config.yaml
dataset: "short English words printed on busy colour backdrops"
crop_scale_min: 1
horizontal_flip: false
vocab_size: 30
arch: "wide_resnet"
norm: "batchnorm"
avg_pool_shortcut: true
dropout: 0.05
widths: [160, 240, 352]
momentum: 0.85
adamw_lr_other_params: 0.0011
max_grad_norm: 1.0
final_lr_fraction: 0.05
Rows from block 3 of a small CTC image transcriber, named by matrix and row number. Rows with one number belong to one channel. Each number is 500 + 50 x the weight over its row's rms, rounded and kept within 0 to 999. All counts start at 0. Numbers have three digits each.
After each channel's rows are labels from the 100 images, of 14976, where the channel reaches its highest value: "peak on" is the class under the peak; "responds to" is what is common among them. Only what is clearly more common there than usual is listed. The data: short English words printed on busy colour backdrops.
# convs0: first 3x3 conv (model.blocks.3.convs.0.weight, 240x240x3x3, each kernel summed), inputs 0-119
# convs1: second 3x3 conv (model.blocks.3.convs.1.weight, 240x240x3x3, transposed, each kernel summed), outputs 0-119

convs0.188:519441532483508409451496505535476397510481586531532486442432544554428532461559588541513560516482544560550505447516567462443477403543499485576367410495458575483473583558478504508457587509505494483499508441450604525586423501454518446546485502518435517457474421485608415558403567540459511510415458413594561500501461521463508553428488559454466527422446425549492501
convs1.188:530580478506521565486579502533560497489542435470448532526532364432530599541488456491525374478492347414499410496503497513479523571482448408517479484560573442456515487482549492501559496486564539451547470458440437423464478493537404416557575504549508493421483529483505530469450472554571564534522439471485503586475502489516567455498484487566539513569500459470432490
peak on: letter r
responds to: the letter r; capitals

convs0.200:506478467575439473474526525603508520505472505501510465497504543456634533450518463485488483560502474473451490564463402510558547498546505524394538534523505478431522437457517533542475465460482471463495471432458589468579430508385448459512528456503508455428499443545436581490513528472472537515617547537460578480489451424424494470548537442490371505493459418436509426
convs1.200:514501490464510477472472462474474464487556500504551440433414421474488603454542465516457527408396439488548550475538485539500408527547523388589511512549503544590522513513481485506413615481458433486477478473501458514487525468539552565491380494468466476479479547490512479448510434547466420474383442519546518453574568649557541530464527531511580389551406577473476527
peak on: letter k
responds to: the letter k; the letter c

convs0.192:475364395510517598590572553469566498531549480501558614566514497474480589548468461505459475490525503457575479505504479500536525546493479491398378487511547480475494492455510519435539506546529506513524437596525498464531478450515495526516465493544495539483574574483465513453489554579557545594480426542479475465543539430529530518615544535476460430466524538502488540
convs1.192:534612508468536397467543473528536564483446455548484467544469448566505468475525532486512488466509495525473487426508390484499439533446474509626523539558396536538491566539493516528501533388494483491449533541569515527523501446500474469419487575537474464538458400515553476452543467520496486422500414491456485548515478498539464544517562499562526540539515515523492579
peak on: letter m
responds to: capitals; the letter m

convs0.92:565482533490424465468522421460439429518528452480492559524562482473513461467563538506508522503437524453468498433409504468529519519456459490495340569542539476514531522373487538418439484443563446546526543495587560435491498458497445457334514436510543401446519526462538533473481485439487544554397515470496547535485488447533510527425554544457482454536478494420572483
convs1.92:511485464537547513469528544498494491567397526426441441438475593573495451557456520483502476553448532556529461508555536458551511537537510510425525474528518546521497532506497490390560521604529488585545546449521396488584499601515454539552474487482495580489507467519482442546537481552551471509459493504486538491587451498473496536557446461533377590360420514442499538
peak on: letter a
responds to: the letter a; capitals

convs0.52:522588579437454440499417537505542495526542423526437493584527440553548546476474392517482527552585511511549447503572608505532453493547548555502404493481494478546520517380553451601471539505465528478467522538485373449483394411538517570456462447416511466436541463577542525591487425534568525463417544498568468449458543545659449550557519510524540491494513456434423387
convs1.52:471471511483484546494522474410533516427501495491485518447464465507466413541598610574478461461472604539476464489491469442429493525529476507547583477471472522435509463526521444490491500334463513466486460515456509478567473447512497454493613508487529533441446482514468567425367528432495448591508440526563369562492406398425567454494458514493530567467565445516591563
peak on: letter k
responds to: the letter k

convs0.108:427511555478590514518527494481556539558480566454462489453512423463455472429593553564521473484514529526526433540559607491501557562497408518483475499389532511487483486507537588513512471464444435440448486514438520608393478562495585472523404383579496505605590453604477607488599439484541494484513509456553480565471603506508572471528496541515577529586500513498560430
convs1.108:491484465404444405480484483522451490525514414502564586487533464514491504513511464460500502540566441476516549488429408480473478592514450492586510484496455469581485469488475478500506544454566488515420481515504360442534497384456470506482540549533429515383444593395434469541413524554502385512459523471474503438448501490542443458547461451466480540482510450461474559
peak on: letter r
responds to: the letter r

convs0.132:518427391527435464535567483497471470510468538437463547449478472473491464515458576411424444497538500527516485468535436609548500415504530451478518521480452476425512476520504572525520522425471525417497496455572507519437633478519512588463426612617452463564478538380502364363437547504482413482517442557429515517429461489404464502419558499496466514522460546469528444
convs1.132:507518626533570563509514577422569562463519483543494492474562526445451580491440459504518462471460491541496493476581522467432446481524407469434522416455530571510500410522469527524484498581535475420554538594460509466492372501409500398370599496516499549481539440559433526501593530445444572500493520459537525512461520469467449516556479465461525404483599445503425391
peak on: letter n
responds to: the letter n; capitals

convs0.84:446564496537408484477533584451485559494553436520534507470557400471462477576415483473499378450472480533488449463355544508504430435557542493440431469485498473538460573398518506446560582445471567546535556449471378553558520508539460455535516520497577552447516539513549519461440510527458450521480482439585547507498542476465557611489429502604491491543596574497497534
convs1.84:490546481433666471477518417515449537543467456515444513452456538472505453546534493561439566556510577427482527438632460517510510514408462533461494519507500533421563478567513561449521463529575405408470470617511500401475524513499501489415537555516469436523464443425506387427575485634468508467520513480457534510487315474533445440451533618512498496469507475446468523
peak on: letter m
responds to: capitals; the letter m

convs0.56:484543515526480492426433545463449466522535408508549478483549520537608519499419489557510591493495567541564576501505551518525517429447547478571415509547581415528498516465501388514486520549458476522482569590575459445425434477529498435384519494478441488508502491401503497544502592553541501510477520463556538512507560575522562500531461442406493563425587495521512547
convs1.56:514500624496572537489442564432466536550433457593502465537496512428536488472555518559489405525554534518586472412468471566439501520529407439474544529498441543407539535456514475530426511427520511430452513422488445460527524582487464501612526436494518468448393484497480457452479438461533447428510480512490526437483405474398410442509446534523455485519456517499485512
peak on: letter a
responds to: the letter a

convs0.118:566423527514461515514478463440455529527510525508488513435477485511508455532531549409397432449522477484562418553424488540601444495448457440542536439496483512471558468520486518475453573459548469489598594485461499473516579427512411558434408513557612418432472490565549530444586477423447481501458506522451475447457567508499543454441476459550410474443546508414502392
convs1.118:515623554499488452433527587535509561478498540503517422515478497512468480474451443522469554485499528516498564423514485453433479525464496517512533521452472492508505549496565503473578498533586585451406480495542510570447449438572491370428570564510493528452572558530455484512509544496510531480554481444536513526481439485473375520522499507463551482533521478545504503
peak on: letter k
responds to: the letter k; white ink

convs0.119:466506436521553513473319558522484447438415484399594460475517500452555516465469564571480436474459559531557502498504433536469622551455517571431431530522422545514398516415485525409512421504568516422567481553475431515458424401450479504569445521516452466513451486399476513466526485598526532456609454531457506473582511572484543465501470424526498542440491458502459471
convs1.119:410567559535496484489503429498497455504558590545443560547514525563463490542500471462553559457456424490521600534476505496493436499461476466496478583521588489422483492543478426403437509501448439487464410503494540503497536427505594501494487485455460590499611389543532493493586452413490521473509510461559499409408445527473429521536499471517527416534457480439571534
peak on: letter k
responds to: the letter k; the letter x

convs0.137:456424485580437514480433539503476459507496462472506471465593461543484497461508489429567481518455614513383468560498676367495542499485534542480464545539422447515447496468480469539547469456544487516532517480559556500470518539485382568449555473477416456539470524549502600463542530516502499419492380400459532400553517560415422502443480503469517479442570440495480524
convs1.137:461593453465419444534612472479563515492467505561454560535496509424538573577495492553500417472506456487514519452535434549463476451450486424558453460576524584496545412503485498456484528567522550400522444495430487474522466414524585432508513497499553536491545583449507456486509490496495517483519542541508535526431593439538517555508498404384418442555505511512514452
peak on: letter n
responds to: the letter n; capitals

convs0.205:524516490497477598501526405524573485517534490450510442541490580485476444469434488453600479481495509516509470469499535548564541445499518520539553481488436502517513509623518485492460467415441533426507466480514660561540501580472490555509510583482515424500502502454508445506463482523529492496512500549483470458492470393484522462413568470390531416518576465401454443
convs1.205:491396505453451390529523589529486419542448560556488504499512434495550488529547481484465565554513562437499472515484527565460445541489433419437489494567525548562566421495505506588485554527477492523570542527514469468486460461471515496471452461529495484502483520500491497561497562634498488546569554439574489546570545493551554471491420452470602612540407563538534548
peak on: letter s
responds to: the letter s

convs0.140:452487557578543512431457503400579529513517522566495542504535513478491506520436498516507473512434459523487569451450458422371483570507516526417554456509473448477484497424488492495423544524451465509518425567422429540490456488460543432516506504388462453621487434551476534476359567541551500450494516565470516431496470496546546595431469545527474542477509395502466584
convs1.140:451447467410587520556501588515464498511560388397517534555435545509477462533429519446494543488548582486552435481549490465587524525545457531546493563495533559499507544506527459511438434506464427487578462381554419507507459453539443479425422521540423554465452523515540541533520454552395422530458451419513476532587435419409432473488472545481495461455535581514507437
peak on: letter a
responds to: the letter a; capitals

convs0.117:511484575481486475530467557515495610500485525500533482467483617376532425555397575482431506432474456458519503452503466483511545525458509522492500561565500641485457514509516507503446625417487581499538481555537583460425392453410493538443493593520471412527573467564518459543518480470541444482478577547538518483434529562467497476458542520510492633460503483480555510
convs1.117:473421409518491579464535534424507450437438504504532494523585352514481500497576440494576458481475517586491516545518454335494515514527493474455540466436460474520512375578533518485547480559460510497460536486508405490437462492470512457440483466488465533448451532424458545523497505506410447597566457464524380507549454396493449545592405522452521471483445448542502457
peak on: letter s
responds to: the letter s; the letter w

convs0.28:552555506546459459445492566491510535519459443473517496536411436521530508475513420482468582485460442539514552561515483478430519584581469510582538515469634546547545506497519518545426550489598464496489504540535483550460420512408453480548518441486457395461532490587559574536368503462509582485468473475595497418514549561613584513555475441564493492531454519540462435
convs1.28:448520580344618540465462448535513549443502515570514511473445451472418427506550529540419479539484533454510537503540479513436468456443560577470504548518401453476442460532482471497521503475448525470448575544436520476478492412512439478485547506500606486451456459528433589521434481562480496496485524505442409550401451435380370489511437430494548490486533439382442470
peak on: letter r
responds to: the letter r; capitals; serif

convs0.72:485524488454543463435500531421513594516504526551464665481487448489524500554523490468471528519482433553566492580464493497506468463525494564523458474522535442506635532455501523428485609556497473504527469512547489532462476445541537580485489426462556544455551531438489560551517508497539555563391561532553460519449563514579561550512560572585467512490527456471490479
convs1.72:514504447505521514551506492548483383443521412422491506550568485479537391498487595506583520483552586464517530435537564503412503565555465454408449538460481492543494430502414501525497423501453400499483547511492495452554494436529558468513376490435458425551457406534470462482362501584452508484483422457450481459483521545498480557427504489491553487430436497559598581
peak on: letter m
responds to: the letter m; the letter u

convs0.55:575468481448461536466448493491583508479451474445553402551489529509589620484434502382420439509485528503470461490532499487490521517482552436590511530415530505428436496596455480504584504502483435490498493486489468508518505494518435431489524450575513427444447555515532551572381462476375485512525510416410544485494459487518486393430567592589457423475514527476501514
convs1.55:498525534519569495550523501561517396499470581441547586374561442474433444546443575509540547512540521531525556556497498501534450537466449470505438522506598486525539427453513493548412525518500492526504594512459475548551508505436526542575512520488573559445539463537485533538492527673513486495476453684555504517479497475515599470545442474499548560530484445554492509
peak on: letter s
responds to: the letter s

convs0.164:410379455454563530545523515421526529484518564518583521577472641491512543515571474415496419457524496575510374503466451430425528529528447490446486514440443472448444476553448516604588476575563552431480425494458510572376537460480522451531514531530561529504505536557600576421503441497509442489419418508427458449483467458560543432541614439505507513523471464520517490
convs1.164:511503505517407388478490523489453451538534458474488486453520418546520488461544493468515502541549537425539529372506483501485419518463492434463515516536458577543506495546653503501504542553467535440484522534470455446501517498482545541484623430517438469447458518429386400527409499530492518482580544474489519500570483437419421520520305507562463508439506442446383443
peak on: letter r
responds to: the letter r

convs0.175:454442449485464504567489535520458592525539499521457492446649506574500504522452511441490551405469481509460480540511499581502486525491458456443458493499518475501559491494467547526515465506515484555539560452461518448439546442524496480547457596488474545505500602441529495484428502579433508523505519454487496419571555556486430449436441460536466501518543542463483528
convs1.175:453513481537531484384548498480518435480460479534456548508498444490487511466370491508507411516549534584615474384522498480499417435531577467386473519552552538479452504460530445438423546550412482442500488503438443575515451528480469490485530410473485489528505461425503487450631421404516520508549544535490499461486398466463481520565477506438378509494543507521462476
peak on: letter a
responds to: italic; capitals; the letter a